config = dict(
    arch='unet',
    image_size=64,
    horizontal_flip=False,
    color_jitter=0.1,
    pixel_unshuffle=2,
    blocks_per_level=3,
    targets='nearness',
    init='torch_default',
    optimizer='muon',
    momentum=0.85,
    nesterov=False,
    orthogonalizer='polar_express',
    ema_decay=0.995,
    epochs=28.1,
    lr_schedule='constant',
)
Rows from block 9 of a small model that predicts nearness at each pixel, named by matrix and row number. Rows with one number belong to one channel. Each number is 128 + 32 x the weight over its row's rms, rounded and kept within 0 to 255. All counts start at 0.
After each channel's rows are labels from the 100 images, of 14976, where the channel reaches its highest value: "patch colour" is the nearest of a few named colours to the mean colour under the peak. Only what is clearly more common there than usual is listed. The data: rendered rooms with furniture. In brackets: how many of the 100.
# convs0: first 3x3 conv (model.mid.2.convs.0.weight, 256x256x3x3, each kernel summed), inputs 0-255
# convs1: second 3x3 conv (model.mid.2.convs.1.weight, 256x256x3x3, transposed, each kernel summed), outputs 0-255

convs0.23 [132 122 127 106 162 111 111 134  90  76 133 133 181 101 132 140  77 174 172  60 147 134  94 166 119 187 125 116 130 145 134 106 109 109 166  67 137 128 148 108  78 166  95 167 125  60 105 111 103 109  87 191 151 159 162 103 135 113 103 120  85 131 128 160 155  76 155 124 135 100 126 117 132 107 184  83  71 161 163 142 115 111 164 119  89  94  91 131 154 160  80 114  96  97 129 102 135 214 122 128 146 116  94 154  49 101  79  79 152 107  83 155 152 134 120 130 144 178 146 121 183 111 139 144 145 171 178 109 145 137  97  97 144 112 124 171 200 139  87 120 131  75 170  95  90 179 132  93 183 129 131 177 101 132  77 185  80 190 144 140 126 123 159 121 113 148 138 135 123 122 151  68 167 151 146  88 120 111 143 136 138 114 107 102  73 134 175 173  74 109 133  99 157 127 148 123 140  93 145 206 177 186 147 130  88 136  87 108 151 193 137 165 127 135 102 140 101 165 187  83 112 103 112 107 137 119 154 101 128 106 114 218  73 107 120 121  85 139 127 167  65 135 105 135 111 121 114 168 119  86 130 111 166 193 166 129]
convs1.23 [129 125  87 158 117 143 175 177 135 120  88 132 108 142 154 115 211 141 112 167 116 173  66  91 145 114 101 134 156 110 118 107 155 152 126 162 131 117  91 166 186 129  89 105 149 143 121 183 117 102 166 103  77 112 153 136 158 145 105 148 139 111 130 176 133 207 161 172 101 184 120 138  83  81 146 106 153 113  80  59 133 140 115 126 140  87 186  96  83 104 144 129 115 121 149 158 180  59 147 155 138 139  43 153 167 146 169 124  98  69 141  93  74 188 122 168 124  63  98 139 121 184 121 150 141  90  79 177 120 116 138 116 161 127 123 130  95  97 110 137 147 156  83 136 141 164 137 162 139 134 100  90 148 161 142 105 170  93 145  80 125 162 128  87  85 105  97 173 132 167 137 141 112 124 116 156  98 134 164 163  84  95 125 126 138 151 100 139 100 138 127 158  72 144 121 148 107 137 144  54 133  93 145 157 159 176 153 117 123  87 113 102 187 103  93  95 148 131  76 146  99 166 124 144  82 209 170  89 131 161 158  73 174  96 176 141 131 119 105  83 113 178 180 119 152  49 122  75 120  69 109  79 125 120 117 115]
patch colour: brown (61)

convs0.27 [146 112 123  59 143 104 115  97 133  65  94  96 137 117 104  96 147 132  58 130  95 160  72 114 135 197 250 148 166 185 129 179 160 168 112 106 127 156 113 185 101  95 145 108 147 127 150 106 126 105 117 145 120 140 161  73  85 120 183 139 154 112 137 120 192 141  96   0 155 138  72 132 124 179 120 124 115 120 163 113 154 116  45 177 133 125 102 119 166 100 104 124 151  80 127 165 168 168 153 158 131 100 180 148 126 163 143 145 130 188 119 125 144 142 137 132 128 138 157 118 178 121 135 117 104 163 138 185 180 120 148 149 146 158 112  46 109 143 143 108  85 140  66 139 120 112 100 138 118 111 106 161 117 112 124 108 110 158 132 147 166  65 155 163 153  68  73 154 136 136 103 121  94 121 167 117 199 135  91 119 102 116 126 129 138 155 174 155 103  73 135 115 147 127 116 172  90 141  97 148 121  97 143 179 184  97 144  98 129 138 139 182 127 135  98 104 136 103 199 128 127  93 100  99 122 126 135 163 125 151 145 129 183 110  87 166 141 104 157 141 127 180 129 128 132  87 111 157 139 113 116 126  83 144 101 155]
convs1.27 [118 180 149 126 149 103 135 110 128 108 101 107 109 143 202 122 127 106 158 116 140 129 123  94 177  98 113 108  78  85 144  84  75  84 180 111 128 122 133  97 202 158 147  96 116 129 134 112 122 153 114 126 117 167  84 169 144  93  76 111 129 164 127 109  60  84 116 204  81 157 142 153 118 124 138 116  50 101 105 160 126 124  93 113 105 108 115 157 161 186 154 146  95 171 132 135 122  97  66 144 115 155 136  56 109 108 106 132 158  85  64 172  68 142 130  94 142 122 104  76  92 153 117 118 132 126 173 144  52 183 129 124 152  74 153 172 119 124 106 109 114 128 150 160  91  85 128 155  66 164 123 116  98 108 194 148 185  78 161 130 133 158 128 112  91 150  83 103 161 165 139  79 105 151  93 189  38 137 115 138 142 166 130 124  80  77  77 135 182 152  90 100 122  96 152  76 170 118 128 131 118 136 108 122 152 122 167 127  90 112 118  90 151 108 113 204  92 130 167 107 108 162 128 154  97 182 177  85 125 105 171 131  85 129 105 114 152 149 102 163 115 142 127 180 177 134 154 144 127 189 140 149 170 116 165 167]
patch colour: grey (60)

convs0.18 [157  63  86 142 173 137 128 179 138 150 170 176 113 163 149 174 166 127 155 110  99 166  65 124 145 113  67 150 115 147 109  92 125 111 130 190  57  99 105  93 126 160 139 107  79 138 146 120 168 158 113 155 125 148 155 217 104 105 174 170 151 104 153 132 108 121 113 141 124 125 152 177 126 159  97 138 106 163 107 155 102 137  68 141  76 185  80 145 111 120 150 136 144 162  77 205 138 179 121 116 189 127  90 131 155 192 140 192  83  80 174 148 157 129 172 111  95 127 142 160 127 153 148 134 119 121 111 164 123 135 135 136 125 141 132  98  71 117 152 147 148 119  90 119 119 114 141 191 117 113  81 128 149 113 181 121 153 143  98 138 181 160 141 145 152 139  71 156 159 160 131 149 170 115 155  91 103 122 130  63 154 113 137 127 144  88 142 155 210 104 160 119  72 121 157 180  78  67 164 129 166 113 151 134  97 186 176  81 172 158 135 111 103 182 137  25 155 154  90 106 147 144 107 132 134 148 114 130 139 110 146 178 128 110  92 168 133 114 196 146 153 119 146 142  76  98 110 178 135  91  75 134 133 144  93 136]
convs1.18 [104 120 211 119 106 139  96 104 154 113 135 112  97 100  93  58 130 109 161  74 115 116 182  89  89 119 158 129 142  78  96 130 123  93  74  69 155 213 165 165 172 109 110 171 141 159 186  96 103 108 130 134 141 118 110  90 125  80 130 167 169 150 128 117 171 146 101 153 108 132 182 126  62 110 100 140 142 101  99 235 179 129 122 117 150  90 148  86 135 144 131 147 107  78 194 111 118  88 168 173 146 191 148  89 127 110 122 172 194 188 109 126 122  87 139 117 114 121 151 130 100  72 103 115 113 141 132 155 150 173 121 116 175 120 172 150 123 131 160  56 146 125 122 139 138 108 106 100 134 141 116  95 110 129 113 138 127 143 164  53  54 105 138 102  81 128 192 113 102 126  89  91  97 157 111 111 183 141 120 163 110  90 122 154 156 170 144 160 142 142 117 129 160 126  37 118 201 119 169 101 118  57 129  99 168  69 118 106 153 101 107 166 133 115  97 139  76 130 139 144 159 102 134 108 124 104 141 100  96 126 149 132 152 173 114 125  63  91 157 157 144 100 147 117 185 152 101 161 132 149 174 152 140 141 160 137]
patch colour: grey (88)

convs0.41 [118 138 171 128 123 140 177  98 168 140 170 122 102 109 153 141 164 127  82 134 119  57  83 108 190 126 190 127 141 148 155 109 150 105 185 150 139 111 132 190 149 169 127 118 145 206 106 135 105 134 113 134 147 195  85 122 121 172 129  87 152 119 220 120 115  82 125  65 202 152  55 126 153 145 117 110 123 177  93 169 134 154  88  80  55 115 130 180 155 133 106 134 110  92 138  94  66 130 140 132  73 133 130 112  81 156 137 118 118 129 127 164 170 165 200 130 154 140 141  71 137 106 136 104 116 138  75 192 203  99 103  80  93 121 132  96 137 137 119 131  64 100 115 112 198 149  95 122 127 142 118 130  92 160 166 115 149 106 160 105 124 121 119 113 120 155  11  94 157 100 117 105  96 130 135  79 117 135 151 156  93 158 128  78 123 126 140 148 104  90  84 144 168 123 140 143  87 158 154 104 188 125 132 117 107  92 133 109 116 120 102 157 122 105  90 144 159 144 113 126 127  97  81  79 168 134  96 194  96 113 168 147 140 180 144 106 119 142  89 145 178 124  99 154 112 151 132 128 110 119  86 135 127 188 183 180]
convs1.41 [130 152 147 124 167 130 137 121 116  70 117 128 147 162 113 115 131 174 118 122 123  96 121  97 138 180 139 125 134 168 161 132  87 101 118 179 168  98 175 175 107  85  84 184 151 101 129 105 210 118 188  90 105 117 183 139 137 124 144 152  47 135  91 148 160 111  88 153 116 108 178 138 120 139 173 125 104  99 139 102 101 101 211 150 127 163  98 119 119 161 151 125 221 170 159 124 105 102 109 161 202 141 145  76 158  94 146 125 164 126 154 124 122 161  81 161 109 126 141 209  71 160 137 124 121 140 170 162 104  78 135 156 111 134 109  88 139 147 101 161 160 116 150 158 100 125 136 119 104 122 158 152 138 160 169 167  69  99 165 133  67  98 144 120 140 152  77 204 103 163 132 168 212 128 113 138 159 155 100 147 131  97 195 164 200 156  92 130  78 140 151 143 141 111 137 134 137 127 128 135  93  90 137 136 126 168 142  96 156 128 174  82 125 104 184 122  97 110  88 115 138 157 116 158 167 140 109 100 171 100 147 138 121 136  42 104 132 126 103 154 118 127  86 161 131 107 152 136 209 151 198 125 165  76  76 110]
patch colour: brown (61)

convs0.77 [121  81  97  99 157 160 135 139  74 146 136 183  99  66 130  95 163  78 147 134 110 143 117 150 115 103 125 154 142 110 101 158 109  82 156 129 177 119  88  69 210  75 119  80  98 132 131 137  88 117 111 141  70 187 127 106 137  77 115 177  99  91 132 144  38  90 102 159  64 122 107 102 124 167 126 172  70 114  51 206 117 113 135 107 102  98 139 182  80 138 116 131 131 176 151  92  94  97 121 124 103 127 150 107 180  93 164  93 144 164 183 150 150 171 146 191  77 125 137  81 130 147 125  93 190 126 122 128 154 145 105 113  86 150  99 118 121 143 117 163  62  99  96 164  73 106 137 143 131 112  67 156  85 205 129 156 107 125 153 124  70  92  83 176 125 136 132 117 134 112 101  74 108 155 125 133 163 156 162 148 131 163 137  88  93 122 105 172 141 115  85 139 152 146  60 139 180  70 121 141 156 166  99 105 126  91 104 111 178 170  77  74 157 109 100 107  83 120 103 118 170 159 110 118 134 161 124 190 110 113  92 116 120 154 121  94 109 117 131 110 137 120 123 139 129 138 113 131 103 191 178 120 152 110 101 121]
convs1.77 [ 95 143  80 132 124 121 144 137 140 126 113  97  69 167 181 154  98 109 137 100 122 131 119 116 132 148  69  94 118 144 163 122 104 205 122 123  64 135 139 155 131 168 121 155 209 138 131 102 134 113 187 110 147 121 152 143 176 160 109 134 116 114 154 144 190 121 179 174 207 124  88 198 146 135 134  95 101 163 127  31 136  88 118 121  88 122 132  79 160  83 132 118 105 106 148 162 165 137 142 158 129 105 158 155 129 188 115 177  71 137  86 124 105 100 187 111 125 102 179 149 136 169 135 150 152 172 154 131 124 131 128 115  66 136 170 116 154 108 157 164 164 153 112 118 153 121 139 108 111 116 135 116 200 142 121 117 196 133 140 150 162 106 194  75 117  79 108 166 152 164 182 157 155  95 153 100 136 117 138 141 120 145  69 156 167  95 168 130  87 138 151 146 112 136 155 158  88 179 137 140  76 157 127  86 124 114 137 121 155 202  81 170 113 118 113 201 148 109 139 125 111 103 136 148  86 179 128 123 176 166 168 130 155 120 140 149 107 115 222 146 162 151 158 140 198  94 144 162 126 132  83 131 187 166 196 149]
patch colour: brown (62)

convs0.158 [113 120 114 119 135 111 147  97 128 166 108 164 153 118 149 193  77 110 134  72 178 103 172 163 160 162 218 110  85 154 125  84 115 108 121 116 134 117 152  54 160  87 165 106 169 138 154 153 169 104 120 127 128 130 151 139 180  68 169 106 147 188 110 125 122  86 138 197 112 188 155 132 187 162 111 130  85 134 159 100 166 137 165 132  78 138 140  86 126  90 105  96  86 142 186 136 155  89  82 131 122 198 149 130  78  66 122 182 144 108  86 141 138 107  92 110 127 137 109 150 142 101 106 101 115 135 164  87 209 178 151 116 129 110 132 143 125  95 100 200 140 154 154 157 171 132 149  90  91 109  66 167 125 118 120 164 113 193 125 134 140 148 130 166 144 186 172 133 122 123 105 125 123  85 120 174  79 134 156 132 177 122  78 171 100 108 108 104 131 159  89 122 170  98 153  66 135 142 121 104  86 115 139 151 208 139 143 116 122 138 114 124 104 107 158 146 149 106  87 158 102 149 121 137  71 158 136  83 123 109 124  99 121 122 110  88 119 113  62 176 180  98 156  93 118  70 132 116 185 100 144 154  35 124 129 116]
convs1.158 [ 99 148 109 170 121 135 117 170 191 133 124 129  98 136 118 124 136 106 210 152  80 144  74 178 171  79  94 138 101  93 148 143 157 115 148 158 144 148 130 115 137 117 124 121  69 162  90 112  77  78 123  71 111  86  93 144 101 123  40 143 121  90  16 130 166 116 122  89 167  95 148  51 106 153 160 153 138 108 122 171 173 147 119 196 169 141 120 137 151 186 139 134 150 141 129 119 144 199  98 135 126  75 181 139 158 120 131 110  68 131 180 125 195 101 121 112 142 122 162 181  77 145 110 164 106 124 102 189 118 107 137 149 125 135  98 121 126 122 112 152 120 142  38  87 129 103 143 154 163 167 176 127 127 162 136 119 117 124 145 160 107 117 125 120 109  34 194 110 147 112 129 171 110 141  88  98 132 120 113 108 117 135 139 132 157 142  97 132 147 138 117 111 128  99 155 130 136 126 173 131  88 153 160 125  80 173 110 170 142 130 175 135 171 144 174  85 150 124  93  80 130 164 104 121 155 125 163 192 157 162 106  98 124 164 173 177 101 187 117  97  48 172 141 125 113 144 153 166  76 147 107 108 176 110 153 158]
patch colour: grey (65)

convs0.40 [102 140 115 121  81 174 104 162 144 147 118 155 125 146 126 111  94 126 145 121 107  89 103 119 116 147 144 128  89 133 137 102 134 142 180  98 116 151 114  82 147 153 166 140 124  56 127 162 103 157 124  59 149  98 180 146  74  77  87  62 137  85 144 113 124 138  82  90 172 162  96 138  71 112 112 125  88 105 133 140 151 129 169 174 129 101 158  45 103 141 161  67 138 208 181 123 155 147 119  80  73 116 102  78 140 131 212  97 120  99 123  79 155 208 124 150 120 101 121  79 119 146 115 139  96  88 159 132 160 142  99 141  80 131 119 145  92  91 142 191 148  93 156 169 149 132 122 132 114  79 120 165  80 103  82  88 178 115  93 115  98  77 108 189 181 123 109 121 120 125 130 150  77 142 108 135 147 143 112 125  98 176 128 133 172 119 143 149 118 123  74 129 138 173 130 146 142  86 107 128 133 134  85 182 179 135 101 171  97  74  51 178 172 164 116 105 140 113  89 195 136 136 108 132 114  90 147 212 102 125  77 122 162  99  83 121 140  94 113 140 146  87 119  86 162 142 130 169 185 182 136 115 105 111 149  96]
convs1.40 [146 130  79 138 133  86 184 134 113 164 138 125 142  94 144 160  94 132 177  71  88 132 136 146 132 165  73  83 109  76 155 132  69  48 102  91 147 105 117 180 128  86 140 206 147 175  95 123 150  64 137 146 139 143 182 153 157 130 187  93 111 172 159 149  77 106 140 154  88  61  98 137 146 186  92 130 123 158 114 128 129 133  92 109 107 168 139 162 119  91 103 201  65 130  96 127 127  86 141 151 149  98 163 127 119 122  56 189 103 101 138  92 139 116 145  71 114 139 193 147  98 130 154 141 162 123 110 106  59 117 130 115 138 123 132 119 158 155 114 103 141 163 133 149 150 163 119 135  67 179 157 136 148 142 132 144 108 121 152 164 122 147 154  77 115 110 175 159  62 141 112  95 181  70 121 119 159 111 154 171 136  83  90 113 133  55 108 130 107 132 161 132 164  74 157  89 119 157 180 147 163 187 125  76  78 173  79 102 146 143 183 129 124 142 114 143 158 104 174 123  65 114 129 125 118 144 103 111 113 128  77 138 159 182 186 151 127  78 106 130 101 145 155 156  89  92 156 144 131  73 119 173 117 122 166 148]
patch colour: grey (61)

convs0.239 [123 199  99  85 131 126 120 127 153 152  61 167 133  72 156 116 104 152 147 119 146  99  84  91 147 149 134 161 210 127 122 150 115  93 166 163 122 107 102 147 129  45 104 116 174 139 148 143 100  76 122 113  99 140 123 159 199 123 131 100 184 140 112 152 183 163 113  62 129 118  84 118 154 225  84 132 173 167  80 112 156 125 112 147  39 137 109 139 193  70 188 134  64  98 160 126 167  40 157 137  93 133 162 143  98 111  86 149 102 167  71 118  64 162 133 133 172 164  55 165 135 102 129 104 154 131 168 164 141 109 154  73 110 127 136 128  71 136 151 185 147  82 129 146 112 134  84 131 117 129 165 115 105 179  98 135  98 171 121  97 175 175 158 157 149 127 105 102  96 128 158 144 179 175 111 117  85 138 116  77 171 133 116 131 136 128 159 118 173 110 142 162 131 167 128 175 115 129 150 118 163 144 142 104 118 149 118 127 151 133 120 135 105 148 111 163 105  56 134 115 103  77 121 155 120  92 190 120 122 101 107 121 137  86 182  91  90 139 111 151 118 158 102 109 128 126 187 105 119  86 100 139 126 130 115 106]
convs1.239 [131  49 159 203 185 103 152  73 138 114 116  66 147 127 118 149 185 100 137 138 150 159 123 126 164  95 125  94 114 136  63  99 119  96 136 120 124 142 160  82 157 136 165 100  94  90 150 151 123 132 152 140 134 189  84 135 141 147 138 125  90 143 114 147  92 100 136 142  94 190 194 150 113  78 173  90 113  99 134 117  93 133 154 136 185 143 179 129  38 176 104 115 116 119 154  66 149 157 100 148 101 110 148  75 143 142 125  51 120 122 172 146 180 129 154 151 113 115 167 114 101 165 112 127 128  91 122 127 147 132  68 154 107 114 102 105 127  71 143  81 109 174 199 120 133 128 161 105 111 136 126 178 172  84 135 158 123 102 128 163  33  84  94  99 103 141 140 209 203 133 131  87 144  96 102 134 103 107 122 127 106 129 131 148 118 146 211 122 139 116 126 139 127  81 122 122 108 177  95 139 167 139 100 117 138  93  89  92 134 127 116 137 126 144 168  85  66 172  91 117 137 180 114  68 164 118 108 112 144 102 148 125 140 200  82 130  75 144 157 104 136 178 142 164 109 119 148 169 123 143 136 163 148 192  83 162]
patch colour: brown (62)

convs0.125 [123 129 170 112 100 141  74 131 122 158 163 220 128 120 161 140 144 119 157  68 190 135 133  59 159 113 139 114  96 177 166 146  94  92  68 109 168 190 124  79 183 111 102  95  67  34 111 118 155  91 120  91 122 139 158 125 153 148 136 138  29 110  98  97 108 161  85 140 134 196 133 164 110 128 125 122 118 173 129 115  99 111 137 138 160 160 118  67  99 147  63  89 174  89 123 114  92 120 107 121 128 128 168 140 129 207 167 108 100 131 144  90 109 124 117 115 156 102 128 161 148  85 123 107  63  79 116  67 133 101 111 105 144 110  80 150  92 124 109 114 120 121  96 132 128  97 130  67 142  97 168  96 157 176 101 134 112 127  59  74 169 160 161 142 153 116  79  58 130 143 107 146 134 125 121 105 143 125 158  98 133 137  79 118 125 152 103 118 155 185 113 150 136 149 134 150 108 162  71 113 133 144 160 124 121 183 136 140 125 171 151 139 160 113 140 127 140  90 140 180  68 108 132 121  95 168 165 159 101  88  88 146  81 166 122 142 161 134 143 131 126  86 150 115  84  93 111 107 121 135 189  83  33  93 140 114]
convs1.125 [170 113 118 188 158 131 195 163 138 124  87 147 106 108 138 104 111 116 116 182 121  98 139 105  81  94 120 161 175 105 186 123 126 173 154  94 124  79 115 145 119 144 200 168 121 157 111 160  56 137 154 115 212 145 122 161  90 101 107  68 180 152 135 139 170 103 178 106 128 128 121 147 154 132 144 116 139 119 136 143 114 167 138 135 145 118 122 160 126 119 110 178  36 183 150 141 117 167  87 136 140 145 150 166  95  82  96 149  85 158 161 157 136 130 109 119  79 213 128 113 135 149  97 118 126 157 185  84 131 178 131 156 151 138 112  84 148 142 154 187 132 131 151 107 156 159 125 110  58  86 162 190 107 108 115 121 194 132 126 158  79  85  76 124  81  64 153 143 146 111 104 150 101  68  67 165 122 131 111 122 164 112 196  96  67 136 145  98 120 147 149  85 166 152 154 142  87 109 157 173 111 116  84 133  97 141 100 114  88 120  92 165  86 155  73 151 172 166 127 148 147 149 110 133 191 127 107 128 162 125 162 120 155  45 167  84 160 104 105 129 128 120  96 120 132 113  97 190 166 125 104 137 125 151 136 174]
patch colour: grey (73)

convs0.15 [128 142 150 122  85 112 143 128 144 140 114 155 126 121 116 146 114  98 145 163 152 144 121 101  67 138 131 145 152 177 120 127  83 105  92  87 150 177 122 155 128 134  83 158 151 154 117 143  79 101  95 140  94 129 177 144 167 160 134  81 107 101 123 143  69 111 114  78 160 158 127 141 187 173 126 117 111 156 162 103 113 137 120 139 150 150 144  76  75 180 123  99 124 177 137 145 152 114 142 134 123 169 178 135 109 179  95  85 117  79  58 190 126 166 122 121 126 173 158 126 125 122 152 137 135  83  78 112 161 195  53 135 171 113 142 176 118  61 133 136 164  50 100 121 127 195  88 128 191  84 204 103 145  79  46 162 202 119 178 110 126 184 155 167 111 119 118 125 139 153 122 150 118 110  65 132 140 121 152  58 122 125 107 130 135 119  98 181  64  93 100 130 179 126 127 118 156  80 147 162 196 111  50  93 144 140 172 115 105 120 115 119 153  99 136 130 123 121 148 147  72 131 172 114 109 101 100 205 151 169  73  89 120  96 120  97 142 143  95 128 171 122 173 140 158 149 109 113  98  69 126 113 122 147 131  93]
convs1.15 [132  89 100 151 142 126  79 158 134 164 144 110 103  77 111 197  99 132  81 121 122 116 134 143 205 151 158 134 143 145  73 123 123 198 125 143 108 118 105 106  31 138 157 118 168 136 143 141 128 148 160 160 138 131 130 152 144  55 115 148  85 136 149  99 114 147 137 143 114 122 133 126 118 106  81 132  94 148 166 149 108  76 136 143  63 151 126 117 110  65 171 140  89  85 121  96 125  36 119  84 152 142  81 114 175 131 153  92  36 115 173  52 145 137 141 136 154  79  88 141 162 172 176  90 171 148 152  64 124 107 137 124  79 113 102 140 160 173 127 149 179 114 122 164 112  76 149 188 127 104  79  97 124 103 210 133  68 105 119 155 140  81  81  97 135  77 138 158 126 102 134 105 122 136 189 119 119 133  72 127 117 134 146 136 129  88 127 130 176 131 128 132 165 149 142 146 109  96  88 115 133 155 218 169 166 105 125 109 149  87 143 178 122  82 132 180 149 115 101  92 110  89 103  99 139 113  97  88 129 113 130 101  97 100 111 150  93 115 118 144 105 128 100  86  99 107 182 145 203 183 153 123 149 105  74 142]
patch colour: black (36)

convs0.66 [146 182 139 155 117 144 146 106 125  93 153 119  84 149 162 159 185 104 133  85  85 148 157 104 104 158 137 132 131 170 167 151 105  76 110 140 136 100 108  79 136 102 114 101 125 134 158  96  94 132 122 123 168  58 127 203 134 108 158 155 173 117 114 155 129 134 135  51  98 159 100 133 135 186  96 156 113 140 118  85 180 108 111 143 124  73 137  94 117 158 191 145  93 154  88 127 133  38 123  82 130  91  99 105  87 165 122 182 126 184  90 121 135 163 146 104 166  98 116 123  94 110 160 136 116 118 153 184 151 114 156  97  97 135 120  91  94  90 139 142 148  71  67 140  57  79 139 115  85 111 102 119  72 163 136 102 171 129 130 121 143 144 202 101 124  84  94 135 150 119 114 136  90  69  75 153 144 143 110 131 135 116 115  99  76  99 114 154 108  44 150  93 141 144  89 139 159 127  60 120 112 146  71 124  70 147 122 108  45 122 119 160 149 197 137 156 140 151  68  88  94  88 174 146 140 116 128 130 146 116 145  93  36 166  99 118 120 102 142 167 152 113 165 114 107 117  99 145 136 147 107 136 145 222 133 107]
convs1.66 [154 105 160 106 138  69 140 125 125 141 177 110  79  97 122 134 108 152 140 128 133 102 119 137 137  95 187 134 169 114 126 119 142 144 115 117 140 155 165 118  87 122 171 151 120 133 121 167 154  96 111 144 115 101  89 123 115 111 134  92 137 143 145  61 139 138 122 187 118  87 138  74 107 126 106 172  75 150 141 148 179 162 120  80 143 185  94 195 132 121 105 101 110 152 183 164 148 176  72 103 159 129 187 152 171 133 164  42 112 101 157 160 126 148 121 115  75 142 103  59 201 144 139  88 139 109 139  91  95 139 118 115 154 111 151 171 137 135  90 147  86 176 174 129 160 145 152 162  97  75 161 115 151  60 156 184  98 100 110 144  90 122  61 177 116 136 155 124 160  79 127 124 101 143 172 145 115  91 120 113 155 130 139 184 155 161 141 138 171 122  62 104 153  85 114 222 185  99 168 130 159 103 146 178 176 135 156  75 165  76 134 114 133 109  59 111 134  90 198 126 153 174 122  94 104 129  72 110  82 141 145 177 172 133  99 113 138 162 128 120 135 126  89 135 107 153 173 125 137 106 141  88 178  67  76 132]
patch colour: brown (62)

convs0.75 [114 145 203 101 113 132 131 116  82 139 136 167  92 159 181 194  65 142 168 147 108 102  98 129  87 104 150  65 111  95 138 200 151 139 102 155 140  98  99 102  42 125 173 122 130 112 126  43 132 164 114 126  99 144 133 113 106 123 132 139 144 189 124 153 123 129 105  74 104 131  52  96 149 175 139 147 145 149  98 134 104 131 114 126 113  78 118  70 135 110 105 107 107 111  78 146 132 148 187 174 131 110 172  99 139 136 144 160 124 133 162 157 104 177 111  97 155  87 131 164  80 152 192  75 154 116 154  70  90 107 132 127 119 190 136 136 134 143 153 103 137 159 137 129 140 169 106 163 177 129 138  74  89  88 144 124 108  94  61 123  83 149  78 134 120 164 138 155 156 148 127 134 102  57 144 104  87  89  56 123  95 159 181 130 140  85 150 150 119 148 144 140 146 113 129  79 125 176 106 138 139 142 170 133 124 138 150 101  83 167 140 167 138  54  98 129 143 100  75  94  75 170 138 104 141 137 155  91  92 124 179 127 124 173 119  52  56 125 126 125 113  82  68 160 173 118 104 101 161 189 161 143 147 100 120 157]
convs1.75 [117  27  91 116 144 144 155  56 151 123 114  75 207 108  94 129 150 145  95 133 136 170 130  89 115 114 186 193 102 169 178  97  91 128 199 107 139  80 164 118 144 141 112 138  97 133 129 149 160 166 116 136 137 195  74 155  48 174 126  84  96 114  91 144 119 126 118 141 208 121 162 157 120 130 100 172 122 142 197  98 147 109  99 172 173 107 146 166 142 138 120 167  72 149 158 100  92 150  93 149 131 181 142 183 127 132 143 146 164 150 110 130 150 126 151  91 169 120 137 106 111 133 148 106 108 115 116 134 170 151 120 107 207  67 126 133 132 137 151 106 169 128 145 123 104 144 136 127 146 129 123 134 124 199  58 140 156  62 166 155  98 107 114 180 147  95 125 142  92 100 139 127 101 193 139 126 132 158 181 113 146 124 116 159  95 143 162 119 111 134  99 118  96  63 121 131 109 163 172 128 154 106 101 188 184  88 101 145 134 136 101 114  85 125 124 117 121 169 170 155 150 114 106 183 137 148  83 116 110  73  88 119 170 136 135 193 140 115  81 143 152 188 162 137  93  98 139 118  83 109  60 122  80 152  84 158]
patch colour: brown (67)

convs0.111 [ 85 105 142 108 133 133 191 133 158 116 124 192 151 183 130 154 154 130 110  91 177 174 138 122 148 112 140 118 162  90 124 133 128 154  85 161 166 132 149  94 156  95 138 124 131 125 131 143  80 161 139 116 123 160 133 151 141  60 131 120 122 105 154 173  72 142  77  68 122 144 146 122  59 172  91 136  80 136 178 119 111 121  90  87 131 146  96 143 184 155 146 125  80  64  75 151 121 159 183 108 125  87 137 181  74 181 106 149 109 167 197 119  79  70 165  75 115 128 146 125 182  85 168 154 147 121 133  88 119 143 144 134 117 153 109  73 109 122 117 127 157 126 118 162  90 137 133 142 144 148 104 126 121 118  82 205 136 171  96 180 135  96 107  82 170 142 141 203 136 134  92 151  99 132 140  99 134 190  73 134 128 129 110 169 112  99  90 143 113 104 150 104 132 106 119 117 122 116 144  85 114  81 136 168 104 117 100 132 120 106  92 108  93  94 153 123  86 132 115  79 139 142 108  90 145  92 102 110 102 131 131 129 108  65 219  98 165  54 171 176 142 224 185 111 113 163 111 175 134  73  95 105  90 120 193 110]
convs1.111 [116 123 156 138 203  96  75 156 113  89  93 128  96 112 173 121 122  50  99 178 120 148 149 194 135 133  95 140 102 138 135 126 163 124 107 103 133 142 191 150 104 128 114 110 156 132 149 101  99 196  96 174 151  94  78 130 124 173  85 126 121 143 197 122 153 136 125 187 111  72 118 136 150  99 215 123 105 137 135 120 170 111 151 131  42 101 109 105 148 137 177 143 162 150 154 132 128 129  84 162 134 160 147  75 159 148 133  85 127  91  82 159 132 171 116 178 159 126 164 142  75 109  95 130 150 153 158 121 101 161 179 132 100 130 162 189  97 178 161 121 113 166 145 116 163 143 114 184 116 168 165 177 107 134 154 110 120 131 162 100  97 165 158 164  33 110 118 120 135 133 183 143 150 142 160 157 133 112 137 187 158 119  87 134 164 120 147 114 148 122 111 135  91 119 105 145 171 141  48 194 143 174 153  78 121 105 167  92 179 145 132 130 131 207 115 134 117 105 209 151 137 135 132 178  74 144 150  80 124 155 111 155 132 181 108 120  70 167 135 151 149  89 102 138 154 158 108 158  99 186 174 122 105 123 105 146]
patch colour: grey (60)